{"translate": 0.12, "mask_ratio": 0.5, "mlp_ratio": 4, "fused_qkv": true, "moe_every": 2, "slots_per_expert": 2, "residual_init": "none", "batch_size": 384, "lr_schedule": "cosine", "weight_decay": 0.3}
Rows from block 2, named by matrix and row number. Each number is 128 + 24 x the weight over its row's rms, rounded and kept within 0 to 255. All counts start at 0. Numbers have three digits each. After the name is the row's rms in percent of the matrix's.
# fc2: squeeze-excite expand (model.blocks.2.se.fc2.weight, 512x32), inputs 0-31
fc2.170 104:177155160152125137127157139133122108083129093138100125136099143112140120192085115125137112130132
fc2.171 102:111105082139119135150119058137163120144120155122128156118104112130131084099111120110127168118147
fc2.172 092:113121128145135137144133149099109154111128154121107154129110138180132090130134153095176119065145
fc2.173 095:097141175170111083139142157177126134140122090118137111132120157111127139087138121104097108117136
fc2.174 085:181140113071121110146166119129118133142136098139108126103125129157140117129149157123090096089098
fc2.175 162:090105107153142121107132143077107124155116144131118112129141124089099136181131173079123135131130
fc2.176 093:110122095151118152134095110076162167151146138146115143157135100142114104127143128132106160167092
fc2.177 093:166156153108096157154111135127138143130142127138151143149109136140119118089130096126119114173198
fc2.178 092:139109101119146124122112125064134149145156175138141112152095064144143125098132130118109146141129
fc2.179 105:169103182130153099167133116119105121105133170121134093125138113126120139088145108132116140084102
fc2.180 094:131173128121130111117147098153151146123111120115107072139129194131152143140114085094135119118123
fc2.181 086:129142099135164120107167167142157129122161125165102100154121154139130108079120142138104100113094
fc2.182 119:140117093155142106125097143078137116146191126137112145104157140119137136161094137095102119106111
fc2.183 089:113138119119099105153124173110127137135107168142099142114159174103139150159162151105132154170136
fc2.184 079:126107180132122126123113129071111128142119108125173146122160153088169110115127101121160111142153
fc2.185 092:118142132149122081130164115141125166149128170107120094180115138117139080160164143134122122133111
fc2.186 092:093123105145135105140131107083077132111158129112119140099137111143144132138135169060142115117144
fc2.187 118:122098137148141155115131180106091111141159100122114175097087116136110118132157124093135162120118
fc2.188 065:154122147110079153114161171101145112121105139168104163154090106135120142125107139134146093108129
fc2.189 095:181117151116114180133141109095109093135120146148104125155182162105105118145143127136146116133117
fc2.190 141:160115144147075163134126165100183134112127118142186130141120132153086138126113130132123123133147
fc2.191 089:107087109143178172138123148159106091128146131148115116152121137138133153110099111161134087109156
fc2.192 112:127130142131184102109142104150141130129133127154072144148139118101122173127128093095129140076129
fc2.193 104:108099128096132115148122114113119099147102161147158135142127148171117158140062099131120131117085
fc2.194 071:091127085133130094124087128124138136102122157170150161172091131158146116099141128158133143120143
fc2.195 098:128124111127176156115128190166110165100122127113138145127127172106132105124148112104170119138144
fc2.196 103:107169186122145110141119118173129115125160135157067108122130137172145120122128115137120128132159
fc2.197 113:128173111136170109152150120113140161134121115099129139156123129167136157096089090121143130076126
fc2.198 086:139140148165164124132112087107082138107128123106167135136118157128135153117113107080104111080140
fc2.199 127:114115122107133133177152142109112132126126134144128107122123125099086120138143215121136080130131
fc2.200 090:176140157155128123191117126142092117143113150119144122172134098126120100139116165163131109133109
fc2.201 099:099090119123106144123137189131118114133131128109145106130130151088187139138099156115137114160160
fc2.202 094:078086082137153159145090148147124130115119144128090139077134142126152116102152115134130113133147
fc2.203 111:119124086125181145121126156136144126169104117093113139136116170113120115097128163154079137106129
fc2.204 098:103184165114148160130094146091119105112121143128096115099155133090112136096129128136116134112089
fc2.205 097:097137143132118066107086129093161125154112118107131095117145125150099143107100159129161100136120
fc2.206 115:152086163118139139119131111120098139154153117120126138169140112141124094117195160124101112113094
fc2.207 084:099152118145142124098140139112094163092130121141146114142088138196124106135120081132156134112118
fc2.208 089:179149146121133125159107114126165101114139115175136107108099117182101164162113142123132130134135
fc2.209 089:102130125136136131119086124111098143129081122157176129105159103112109167153113134116113077100134
fc2.210 111:145122123092143119166093124110174119123106145138130138134138117092130124143127163102091133057119
fc2.211 113:167115121147140141130097129107124105155140106151120130189148132099161146151177111123121129130177
fc2.212 114:117106117113150115093098146064149153113123125141121097139119115114119114195121171120127147131115
fc2.213 091:093099102109167142113096133134146153144160117134109147147171108110089148092106150128102107146102
fc2.214 075:108163176150126093146138104127186146096122125119117087100106129121123118125135108127110095165102
fc2.215 080:120167114127153112093144147120120107144096129113127147122165174132144120109188097121103136161156
fc2.216 106:134128150131147142128114155097114132113176141061148143145123129108115107138106105156188110140137
fc2.217 118:162135138114144179101134127139127063137086118124112126116099116087126149133126077107132128146123
fc2.218 093:128100150144104117120163113131125130134130128134148145107194164111163088151106125102122126076113
fc2.219 128:150132140116164081156135121128131118143163085150123142132127061155150146147145098102148110142121
fc2.220 119:161137089158132166139126164131143132113130131168101117109145160165110112153151139161165129101159
fc2.221 087:105115139155151118140148098112090093153136098116115128160128143061124119160135130115080131105124
fc2.222 100:159104059122132130133141137097116102119111159164112150130111128085094134100146100145143099125132
fc2.223 087:145151150169143093178104114120109107139118128124126054149150150108141120155139141130141155127137
fc2.224 089:126116143129128111127123132109102135075150098152145123109128079128064112113169113141113124170119
fc2.225 083:083140086141141124088136130100112133129114152117101119148152111119107147140127148134138116069071
fc2.226 092:156141130091113166125104152155091097140168131120095105154093168126146136133108094128158138124116
fc2.227 113:135109120131170149154126089103139122123155181139163124147114145182125146138107145123154093150150
fc2.228 094:128105156138096143158113173145157128159142096146131129144125103145148117108159154186155098115136
fc2.229 097:119128105175145089136163157164082164150136139117106133142157118142121097117120166146126153151143
fc2.230 096:103114144190153073142152093131112120144165111112124093104152129110134129097120102100136117123123
fc2.231 106:115104124142168097109157111139127123083147093101095124136152108174148118153111097128117082135120
fc2.232 084:142141105172147116100109137125139113141105122138094153101126102149133147097157116153067083128150
fc2.233 096:125171157140117139178122113138163113126110123103135165121150083171135117114094140130129124098087
fc2.234 101:133151169095140125140165103132133115114096113162129147142119158128160136170112088157096117111166
fc2.235 098:123122146148114133127144158142144146119151113152111122161076113093148139148141134166111057144113
fc2.236 135:152123127149151120139111069099156150111127117165151088144131134148135132087104154097091100121139
fc2.237 101:144134134115090107112124165111113107148117129102118137087104134102162104135076146081087140113116
fc2.238 097:134159156128096121130152115082152148160141111145086091161135094160138153112135129116160117103104
fc2.239 088:160138131135185163144125090152136123106118137088119171129167113146142105115143113145095118110157
fc2.240 113:113148173178127152138132142151138133132153151123143142117109129163128115124103057133105166112147
fc2.241 092:148131100097125147098125161106097106115065124125127092097134119136137116120102192125131131111134
fc2.242 118:169074135112121096169108126111083120132132125106140097134163114100135135126120079157119120107141
fc2.243 083:173113105117121160120117075112165164150142139140122137121136069100140133121092150151137133111145
fc2.244 077:154130176167141109122123116127100136108116159105101100092161094075134122117083123128126135135138
fc2.245 092:112151138105141144067136104150081133138127107101143178127163122129120094142121124167143132121159
fc2.246 082:165088171106088140090110151127128142135131170089100147117146142164160106131136152138142134118133
fc2.247 094:143150107121101091115159140115132146105126157120128093127147090137124123099155090133134090173175
fc2.248 118:106079144123143170138102100139080112150122118140148091120135123147072133138127133111173130134144
fc2.249 093:139179105125146140182096125147143134150151110125145118166130114122135150084136123094104169147149
fc2.250 095:188149146149155091106143122140112163115145101087138140094126138124129127152179094135111137137119
fc2.251 096:131137163100143135129148122118160120139118163109147106150183165135136106147177147143115079133151
fc2.252 112:126137130165162106074116125171146150099108153129114142149137134141141075119127136094154106091127
fc2.253 096:095136125165123143127095112105091126127164135139103121139153144093175121128136154159112087082125
fc2.254 090:130144183124135151118152133091174090158101101134111136150177145137107130105148142136116109108110
fc2.255 083:089122137095098108153115055088105129109114148120154131146121133118116132105118153133176138118128
fc2.256 072:079052153105144107130113117097149161125121129123122145141144117108107091107124140139134137132087
fc2.257 087:113136173140171104122141115136140174129116099118098135140130094170088086134139155121156115129104
fc2.258 109:138143144108128127139128115183095112145098138189143118107130095122142093140118145158118146124180
fc2.259 126:112141113137119135093128107097129159100162107131090109139157076085109138136118142134095135093160
fc2.260 091:088096124145123130131114098106133125091113108102171081110109125102108167166158129141109125105108
fc2.261 099:138121095106135090113106141140145134148155120121167092158139123151125083130139080141136155087163
fc2.262 069:130165125073120146142108132153092138126134127118121153103095090097123162097115128134075098128124
fc2.263 099:131146170124127129143142081138133123107101127150097091135117165115091089125101160114130126076142
fc2.264 117:109085086168113145119148086136134121095115131112089110125181155134125091145133137128137128135161
fc2.265 105:146116100152143082093102157096145106119140168136123132157151128108167147150133130073123124143145
fc2.266 136:149115087109163098119106131107122156157126092154108170111128117115139100139084091109107119127159
fc2.267 084:177133123151117110111131086162135161113144139117115074130106094157129139124139106121145156080137
fc2.268 077:163107131121122109142177103168100098138105173136142119083138114131134118091095127136095139104121
fc2.269 126:117073084136161132142130138128105167098120125114102083135101164139097107139130145095116123101124
fc2.270 103:134124100127153137081164165177143118108113116126116143112142089127118146162136084127123099130171
fc2.271 090:142121115127091139064117139110144100164137107179177137139115138143122130150126124158141128167117
fc2.272 106:139124132127132142113165073102136133128121127114124205137134129164131112112148139091148084108130
fc2.273 115:144198120131179145123152151110107138093133098128136115157148104145144146155141152132137093130148
fc2.274 083:176126165129096120116124121107099147113125107122132102127127089100138066141155098132123108095101
fc2.275 115:139147140136143121157131154114124144102128153090129155134149075139094096140121169115083107171119
fc2.276 099:053132143153128109136135130168133117107109129162112144174134124135138121139109128144070104134115
fc2.277 094:166140105123166146161106099145136114073140112141161118130139166158146132116165128130123098163146
fc2.278 101:090146168152143111111122121113133124141123138118165078147151145144119099112193138092139133117153
fc2.279 102:146094148161123124100098097110124110157105108136120165127133133093144125122127143094139088067150
fc2.280 086:122171139111117118105106117132130145144142155118160115123131083064135171098108166141148143144139
fc2.281 072:124143147134160134121090149095145094131124109125125107162157122128119143136068143146091084114091
fc2.282 098:130111131121066114107095115110161159137161161105121078148165114121144114156132154123130120115105
fc2.283 096:154134126083112143109128136128136143130134121098115127124132095111154077112073126106110081086105
fc2.284 101:177152156147097103126123158147149121140114115096097160117132149177099134117104096122102144154140
fc2.285 095:134110145109101141140134115114139084113114185140143178122121125082172156123166131113131113139107
fc2.286 095:117103151187108105051125097109153114128142113148128129132134142139115110148123143153124096154126
fc2.287 083:133187123126113140088172145126093156143147111111092144088087114126130143150119148112123125095128
fc2.288 122:149147158106106113135145166147151133122143125131089146105112121081127150158153070118096116101141
fc2.289 104:182125141123113121146124149084166103135099150119080147157150143146112163106133102142131110097116
fc2.290 104:098165164109125120131127106110145118160088094108137130128098135128116130168142175153168160147141
fc2.291 104:176142120124130148113126091089157130093160131102108151120154124138114111106151199123125118125137
fc2.292 091:157089128088163151146122114100136122113110142108119167112150093134123115083136081144138102098130
fc2.293 106:126109123150122170132148133102147160160142149143076149146148119126123104151126152089140068146126
fc2.294 101:132143151132129169116117180158139138164105132122124152127131124137167079113157099107081102133126
fc2.295 118:123141149158159118097137150119139131158142098091115120105149118110138141100154102148100056122143
fc2.296 124:171122085160067107110118124123167117144131134143142141105084121157128147108146134138088141124118
fc2.297 080:122116140115175113072143144143160134141091137129138139115117065117147121131141091144121152153099
fc2.298 146:114128085143122145169138067131119152141134164104162147115164131127156102107110139144129146089120
fc2.299 107:177129124124127106139104114098127129144130140088107132095141127134080150166140085099082133107143
fc2.300 058:144127147115142146110131124093160146106146131140155093137099089112178076087142152128134100133121
fc2.301 085:103149105131185133112163134147138129119120140146175164127120104108119106093116135144122129117191
fc2.302 120:103146124134104141138112159081125091124110100165105129097163155086134160149130105128098096132137
fc2.303 097:125145163127111132151156162078134139139116113145078122157140147125186137144155126097148106108125
fc2.304 087:125138130128109103092149178119081152169126133097097107151113145118089151126133141118154112088142
fc2.305 087:165146095101145096152145123067115098102121163137126127132167130156107138148116155129143136164136
fc2.306 110:174147112163109133131121134116106158123093173132125092140160130109111092105128138172115160096119
fc2.307 083:116096126174149149137149112148155201108166129144134100123138114117153163144116145108113142115126
fc2.308 088:131154120122140153118125086085088129108087116162155158144125124100151134135146111076144160144122
fc2.309 075:099083093126134117115145096158153098083107148117135138124114161136082107144131122098170132144128
fc2.310 120:072131118112118120086124137122126152117121118142113063128142137095132160163091130120126142085115
fc2.311 082:113140115151135151105094123102132124138154156109130098118169120117095123187117147139103127077095
fc2.312 108:122129162104120129170116104099144089132117150137073132149141124110113119152132065093116135150131
fc2.313 103:095163107147088115114119113100158135178095152149153144161116131152158105141099121128161140134112
fc2.314 091:080125153135135103125161129139137146131140146091133153139164123097144095131119152158152073106094
fc2.315 081:129169151160116141139115153153140120103135119126117138148147120154172116103152105151089175179130
fc2.316 104:122146073137121093122151126132130147118119143121076168137095137156158147130099118116112141171092
fc2.317 096:161140100115098137082118110132160140149133116163125144123163159102115095136113114154172107087137
fc2.318 092:144117133150146129112132128170114106171129171122139092105111169109156107173104155122090145116119
fc2.319 084:135161132111167137111156132105128103132098189141162112133129102138111065122135114149114131157129
fc2.320 116:106148105120138109167121172111096133119151095086144132097162104129142131121136101082095143105138
fc2.321 085:129182082142098119129116100095100132141113140138140123184143139117120160107106141145178124132136
fc2.322 094:108130125129141106085150132073163141119116115112072103151120139098140139155128149130143093151096
fc2.323 103:150087139109144136120137139075138130153154140119090176142141086120144127132147140070127115117107
fc2.324 099:127134167152123102151124099132093088103111107117145146163103152149162129119139106157163159089120
fc2.325 119:106106153161145126086111181122171125149109116120137102112108151158143139183118107128128146106121
fc2.326 097:096096116129127146138130116137084086119145143101139126073127090140089153127157151093134110105117
fc2.327 085:109152141120168154137104162089084123151134132092138124149128097117152124128096097122082125154103
fc2.328 089:096153148108125137139132169134139151153137155155163112111152132118097120158112123125106097058115
fc2.329 113:148131135155107112084139146129137118134144094126126132116096121122130089148149141098042117114139
fc2.330 083:156126106117126123101150173100117115167129170169129140106115143156155144130121114113146070107147
fc2.331 089:116163179107110138124107124104183134137131130112149110102145132177133093098145118136119129096164
fc2.332 099:108098095095113105140126088096194157118110104090133097104132108115131142132120128123146158138116
fc2.333 103:122119166090129140158095120140130118137149146105141124143098149187170123096133103164158143124150
fc2.334 121:149154133105113119135163106092104111096140153133154157114176159096112155106118136121108107089153
fc2.335 102:120151137141133120124160124125139135150139140110118056110150096124133135159166101115119076108166
fc2.336 104:129136120092123109107118147118096151121121120092085133117147175132101172122161087096133098115145
fc2.337 093:114114119110116100067101168150170082157154122162144101117127115123132117132122102147114109138150
fc2.338 086:091099095126135096144133102142107109136131152141130104095090145108161179144135125099117078134132
fc2.339 114:141135155102136146141124095164169128116104149157114147132094154177104086094118087123126134138125
fc2.340 107:153139107110150136078122145134115133152108122109122116130158117141123055180152110102134102136143
fc2.341 068:118139134115132159143133090152120127200165155118108105140120153136155140156114149158152097100126
fc2.342 098:096109133115133149129095159161115124116125143131140098118144181123120118107101086179081148117138
fc2.343 109:183170118122123158150090114082117104147115167108111101118132100106140139138138094151111136124143
fc2.344 102:110089105112088143130119149171109154136141136104164133127146087135092129110096159164116144147102
fc2.345 093:136106107091137088161110097104114153111138140134162146170115140119130117166123095124079106126158
fc2.346 119:106129103154153128135142117101095112141115122130108058108181101144109119165153127138117138097120
fc2.347 121:154136109140135136136126114130117168108134130124078143150152120101130074154137126104157111078175
fc2.348 092:110104122089120129133142100167179160112108171146102133098144121119145099113097126147111125107167
fc2.349 096:169130112155130164138091163096136090103162126146117129142099142105152146139178147132135103133103
fc2.350 115:121122111144116166095109133141096145104102148140165177134154130105138103084099139130115174144112
fc2.351 092:169169125132132140135120136130102108128105145104119109056120154151160101129124094083120136114128
fc2.352 084:111143131177147113119133120150109111155154128068154111123139180095158127115121124160126102159133
fc2.353 134:117136078159122113111128129155145131149113155115144210154111122129104101126146122130148108162135
fc2.354 093:144113154124123136082116158074176128145158136136099126112138143146135157106132122145136068125108
fc2.355 096:118154143106146142123115135179117158145158158100115124126127092161117101165150154161154132088146
fc2.356 104:146140154158139166139149130122128119123120140132115117145116152081148088157163160119146061114145
fc2.357 106:168132096140153100129111106116143135108126122151113153122110128096125120117149096077114184083115
fc2.358 091:148152130158137102108110149132119154106161135138122142106112111153122080133211113134147125112120
fc2.359 165:090135101127147137105124149085110132109150121144131073128152099092115141177139176110125138118135
fc2.360 100:142151142153146110130101143143097135113144121107128144077108129107116097134157163197110141099126
fc2.361 126:110121112117143129164133115109159134128140103135129098120166097147159079152147093087086141107110
fc2.362 100:155160101122146128166144124127153168124126070084137114127146144157144100100111134095114139107153
fc2.363 148:158148115131180119084119124156101150142130118106097116112146138120145103151105128118067100100121
fc2.364 095:121103131126145136150125141134160125146106099106152121130159145091116190143136077109142139105082
fc2.365 083:136115157129134123109135154128158102103119148141090118157168172123146172129169090110139123151159
fc2.366 116:116093096140154155084116162120136150145162110150102099103141139129101147176128146093130117136158
fc2.367 094:127135162136162159142126140120160122146109125153172104125087128116141094079100126136125164128173
fc2.368 063:132174116109121105096137139096110081166103111123161155141139150136130146127151154140117167085112
fc2.369 095:143134124158140110143100122115155104120165178157110150158165115099105118148115089144145127119082
fc2.370 085:175154132118127115069088093145143139136150136107086125137098107119108151107157105133123102111114
fc2.371 106:172165124147134162148116099073141126131118146098069150115130110133100105136144114136124132096115
fc2.372 122:089110145071113110166132145116097148101140118131114119160116090149102105119092111097112134124158
fc2.373 081:116113072129109147150171110133122158121101134113153121126104145111171124114192141117134135098112
fc2.374 095:135146184167080154098102131124102140152126115106135112137111113140163132122126153108100148086147
fc2.375 094:129084097142128134099138110128106147118118139111138137102148108132160118126082166119176108167085
fc2.376 101:145128132131138187107152101132090096144124163102142128118105076133080137164127124134133133102132
fc2.377 105:130113171141129093112151137121144150185120111157080146138106140144133119105167114119134142086099
fc2.378 086:145143117150112109097156151122112107113117106130092072148135131129115068164116140103149131088132
fc2.379 081:085093142124125130109111090083164136122128127136077124140171118106117142104100112102113115111159
fc2.380 084:156131128133134149113122146109119167151080094126139109157095154143168109102107113122103073141144
fc2.381 092:140149084104149151093142138102113121111103124138106116116119132123104160084134154097158103093173
fc2.382 081:104147122096143154157127099106143120126116158190150092114145139153128123148148139123071118139156
fc2.383 104:144105099103086107076142124110131123154119151113134092116102112109136169171126090106126155124129
fc2.384 105:160135130128106175130134081096156132082092115094118144140133109149117108116116102078121116112121
fc2.385 080:131144121153136096194120091116122136122123128114084137131090130107118122128140098127168082152101
fc2.386 124:177115117136102147139140108085104113119151160105090108139143140136107125184124117131092110115093
fc2.387 101:181172126175137142111105135147085145084132106115126106162103144152107132137137113145100126133122
fc2.388 118:144127084108119196141121130134176118126110153087117106115119154119119136113126146135098171147147
fc2.389 104:185123078117110111117163112128133172107134156119146188135123132113120107131113130107160122133108
fc2.390 087:142133109131101150142136194130156104087116137133162153094144134145133124136167109130117166117166
fc2.391 099:132105124115130121173116141117123125130150115170133171143103122112123098151060095116138117089102
fc2.392 081:088157190084102112124153100103125130139149137099112136109149113117164156092127125110145115126140
fc2.393 106:167118089161121121147111109113125127138130129190123083093122130142079148147152122142154116106117
fc2.394 108:107153163121110132132168108152144161138126121117118150095097171139123089090091094131129095109130
fc2.395 131:103171163148100136145125121174126156123144149116135164128116118172139108119165095163109129130093
fc2.396 096:125116165093099117090116124163114138162128138140114079134111091144115126148126133093093173102132
fc2.397 090:093140146126138156150124124133159135125116078108106130101125102182158109101142104081108098132141
fc2.398 087:152115111161103152105126134145121136107075126161097142134092132113166132130108158125120082159161
fc2.399 101:166102170106096140130089138105120101102111167131118080104092125124137159132125105101103127140134
fc2.400 105:145137111084121072105116142141074098097152105105137122125162125142150112144087137119107116129111
fc2.401 099:124168130120092124123122125167073128153127148150107137117103104146115169125107075135103121154154
fc2.402 103:178130118123147116129144122128115137104099141122159148165133154207114117116127142094106135148152
fc2.403 084:155130166163135092151101174152096105108116139147085162124165122135118114136116113148097128112148
fc2.404 092:162096154140106112107143175153157155114141132155108123163126139155166119112125101142073121117125
fc2.405 096:069096145094135101113130134157135070121151123120158115146132151128135136110133100114096120098163
fc2.406 090:094105115105152127143141113105117074136119143145111108141155146067171120131109159094146120117125
fc2.407 084:096133113111138128118127144110118114117164168145128153097122119161165174123154120113138073166103
fc2.408 095:122126137121127118139147137126154056083164127147159108129133156111103147165135141132123170159113
fc2.409 096:145136133153118102136126137159120125106087145148139126152115141136166115136163095098100053138115
fc2.410 105:121166122117131112126149130147138161127129158127107096116094093172132078109111146158105107090100
fc2.411 084:139116148099097151161135093118122123094119149105097131073145130150132108113115144125119143075085
fc2.412 082:099115100141156116164123121147120122091115134120131143125156137134173074111104136093097075130120
fc2.413 088:128126126081151095132124095145072119129148138097176116130163121096153140116142149137161104112109
fc2.414 084:098102111096131143107152151099092100093118146124144142164149122151134108123159098129092147078119
fc2.415 088:139164136139124107125094064122141131137113167128121120119107122124169096137102134107107093173103
fc2.416 101:160116151152085126123137116149172118174149147131154123106113125174105153132123078111141125133097
fc2.417 087:141115118165119163153061122132093181148126090132123146127133129119110139131116104136121130173106
fc2.418 086:119153108095118133149138151145156136115113133189098090125111117131117129113125105126099152059127
fc2.419 082:147175134166158118128112129125095110144132161123180174108148148124143156144119105150162131154126
fc2.420 106:079139088161109140159140122143131155130134127127143161141136167125159108145110169129092161157152
fc2.421 089:156151143153085161157138152102128118104125115124162179161120145129153105083139124099114113147116
fc2.422 094:160117152113132130143180124192149156105121175134131133142121127148134126145084167135117132106113
fc2.423 108:133098153164120113104163080110138126098112129140102147120153098145160112099139123109121180108153
fc2.424 104:131130127132101135102129178169167154148130080128127119181128150131100112114140102111141110087131
fc2.425 096:137177084146138092128120150131108145123155153116111122113138089112145139181167136135145144168117
fc2.426 077:117138146132165120089160173122142127085156134114141088092106141144117114112128069125127109140142
fc2.427 107:129124110125117127182114093145151138127128141135137192155126142102163130140102108113104130069134
fc2.428 106:135149147111138101152099115119177128151138171127103141128121176153167148105087155142123098120117
fc2.429 113:130118147124091108090143171117167128138143152144130094103119108133108138118121128155124052112139
fc2.430 096:146113127131141117174121119151118109123121183144146149179102146127119105157153096123121102098172
fc2.431 096:130125150148166105108149137128133139133166119133202123126101139088142113099141117141128083119161
fc2.432 109:170104118132095124166128123092129129190135119143106146144134116138122141122118109085106088171121
fc2.433 104:148140161183107122153123132094142129105142144122088101134171121138179105133132154100137157111122
fc2.434 090:140137143113092119091136184124172138131090120110146091139075150147113139099131154145137117135126
fc2.435 097:162078153150128134118145102125086128099145122111094087131124141155085092167114126133120146125145
fc2.436 088:132117105152076115172142098146165137102136118139132135137174097159094136142118102135128140096097
fc2.437 113:107100121133130123112128104143103131117195133110138129139118138080139142148076135128112103072117
fc2.438 128:131144106103132099130094168131118140093148133125140109146151134149090075153077153103143137143150
fc2.439 082:146116114098134122096143099106138131085122103154112119099125133120161181082133130077099131121118
fc2.440 104:080065105149126129158114130128119137097118123109084147143112081134103129145128124110133098122165
fc2.441 104:137133125080135108071134127171142149169132139147135168152123127113133168135152165128100145118110
fc2.442 099:159122139123095177091120100180129135138133126129120091149155139148139136110086117112135103119083
fc2.443 090:118164156128117092157107141117132145137102086129144121100166118172123110135155167156085119127105
fc2.444 104:171108125149160106154164126175149136135104104170079144150134162148137123132122100146144109119131
fc2.445 084:135114123150122140086091123180102147121138152114112136102125135122073151126105175086111140134136
fc2.446 080:110141085136081131113150131149132138126121100108079110133145117131103144162091107089123123089095
fc2.447 126:146150102128117125184125129116169135122117130107149077112137139116139136115141125053092143134128
fc2.448 096:164153113124093139114168114153131124121161167144191099133145121152151100106127149131130105148146
fc2.449 087:118144127139180076120128142148098106123086099116122135132148158138152101140098123152141112079106
fc2.450 106:165117147147152136135107178111139125135142115137153115119133093084160071119158090142147116134113
fc2.451 092:085139145139168131151134108122103120140130127127175124135147158112125157124125107146093073083096
fc2.452 101:127155104073106148113089124084137108140131150135122093149140133112135132186101153124144118101148
fc2.453 083:155135130122133131151118143149127147092116120075121186084119097086092141092130125107122129127141
fc2.454 085:112146146098140096154143094128147136090143170137104144160131083076163114134144141119119121130152
fc2.455 082:135157168119088127152085116121150100139110153151122143112148085151167099107158123140153111150117
fc2.456 126:108072098142092131153137126134079145158114102126161114104122095168130127113168127134103115137128
fc2.457 126:145158107132105110078117105130140148135121129150146171126178149077125115107089118141126158152119
fc2.458 091:115112118155174109089153169147118114144099137138153138134195146102112132115126101142133096117140
fc2.459 098:142133106137177156109120077193136128129112132132116188134106133104129114131112136133144107103140
fc2.460 080:113132099131151112136112150134123107123136139117122137112144118156145185171133170102138055124118
fc2.461 118:154112143132080104127141131119185130154123169154130140121096103147121135141124063123104128113145
fc2.462 105:111123134118077106129173107137116143162107143115111154103144118119100125143112139079172097156152
fc2.463 131:139146111085146133187107162115138102134126150130137130130097107107146116191125108120126084121141
fc2.464 103:175137133127119138138078143125165137129100122135144101162094114124104106126137098140112074133085
fc2.465 124:215135121135099142153113131122109089095154123126118114139135141088126133122121111115118133082126
fc2.466 105:140115153121145154150097131139097143121137153159094113125125166177082134098124145158099150159112
fc2.467 118:093118121143138187186150141131125102110145152084130130098105161130132136131123142123080137136118
fc2.468 112:146114116111082129115127155115134122120096136166097179160138138121120128101123144106116130060146
fc2.469 113:166141080120165136113137123124123176150158144100139128126105112132138124171078132112138087150122
fc2.470 081:122120168112109107124108144111107119131118112074085107148163148118126073156134119132125155143168
fc2.471 103:156106071152117104096142070141126128114120105130122147163115102120119137160144164129099134107105
fc2.472 067:117108170127130157092118111148111100173124089117149120134125173116168096098115119130102158109134
fc2.473 109:105131084093166145112117106096111109134112119133117134097158114137169149142126173094154091118143
fc2.474 089:121081130125140121073089126104115145127146130137097091126119116128103135153124112139168166099171
fc2.475 102:106121156097132110143181101105100120088117163102126111091155092145148105112168128119133131129119
fc2.476 119:139118144151122135129128141122185166121157116117153117142119130089091091060118133153119117137148
fc2.477 097:130116081146087096103143111140089134118119136127140103140091134127123127122130067118130102144075
fc2.478 117:167110160082167138118139160116138120122151156146103125128154142116091099070123123142129154117110
fc2.479 097:124120135116120121127127156119160160145148119114165152145155145157138081112099126085111104190129
fc2.480 089:123101148121068109126120158174087121090121124125121113118158133164147119085107141120151156134123
fc2.481 109:162089179103118113092128065145123133099119132112095130136163131135131090137119116118137121120159
fc2.482 091:157173144119115128152112097103155130123135136122079112139139095088130146148145086138079119100132
fc2.483 086:062128098142123174139151144126100123128160145117126092112158074094109125109128142121119137122131
fc2.484 116:095140114119116159095144097133124109172100154152141073141179104149132122140133143136125141091130
fc2.485 092:106141129133143096143106121136135144151171131134126146143137150138182154104078110159071138147133
fc2.486 083:138148134081119127099151111136125131106134118149145104120157097126122176163146171102103087091120
fc2.487 074:100101115179162131136141145141114134107169153128100151137162082133152099152166137145144110116116
fc2.488 085:126105157126131147145148174103095094109095143151137134120089142161092165092153152121128148115134
fc2.489 095:140110142095121134140105151161099145067102104159135165129149156144097117133105141115142094105106
fc2.490 088:121135160126116134154139140111088132102165082123149170136143145185112132138105122149113152088143
fc2.491 091:128153109148131147102157149130146162088174109134127098127119115129142090130143185130137131077115
fc2.492 101:121113120125098192133147127101133106137151144084122106151129134105135131105172109096151114086152
fc2.493 080:132164147151151132123107119167152093095108130143144103128141119168140065113155127120155147098111
fc2.494 124:137105151092109185080103108111141166136130154116123155135167138123097102116156141121107109119141
fc2.495 081:113116081138148103124107064153113151113131142159156148173129145154139129139126140101082127129124
fc2.496 109:157122138175129150147164124123141155136161141126086129121171114124132107185139112103117157102155
fc2.497 101:111114077145140151144124119138146128124151104105118086137137156143143090111125095106095148114188
fc2.498 102:183149140106131112142147146117075145129104108099185110120152119130119165123115099131139158118142
fc2.499 092:124113154077124153158126114148114127119136103108122122098128129160104122165097145107081132131187
fc2.500 097:164113128150132112122101132109094141102109121089094160147140124135119155075112123091168137164119
fc2.501 094:125182147130096107122156141082111174173124117128120110119094124103128097147110112125124124124087
fc2.502 095:102088088135151154136142160159115122142140122089114130096161132142132092106165147104117167115149
fc2.503 095:105110100181099113102111168146119121119109154083139131108100130133147089152145122144117151095103
fc2.504 094:156157170148104121104132132126131100097145139174164132120140152166115184152122133151126154143142
fc2.505 086:132102089152163123159133124127117147129138112143178122119129104125169137105135120135084193120108
fc2.506 084:115149187138093139151115167127131059134113145125111126114145124125090126111118167112137150135148
fc2.507 110:140123173174095129119104125157130148162157170136167090088159134121127113140131126147110106126137
fc2.508 117:106121102151138147138150142140065104171112143100131144116073110094109122125144126114125110098152
fc2.509 101:166126181117143123114146153103118124129077108111161138151121145175160130118167120123140122089124
fc2.510 092:137106107109163093158084120117102124123101132149117140132144089118133134102091159085123098094151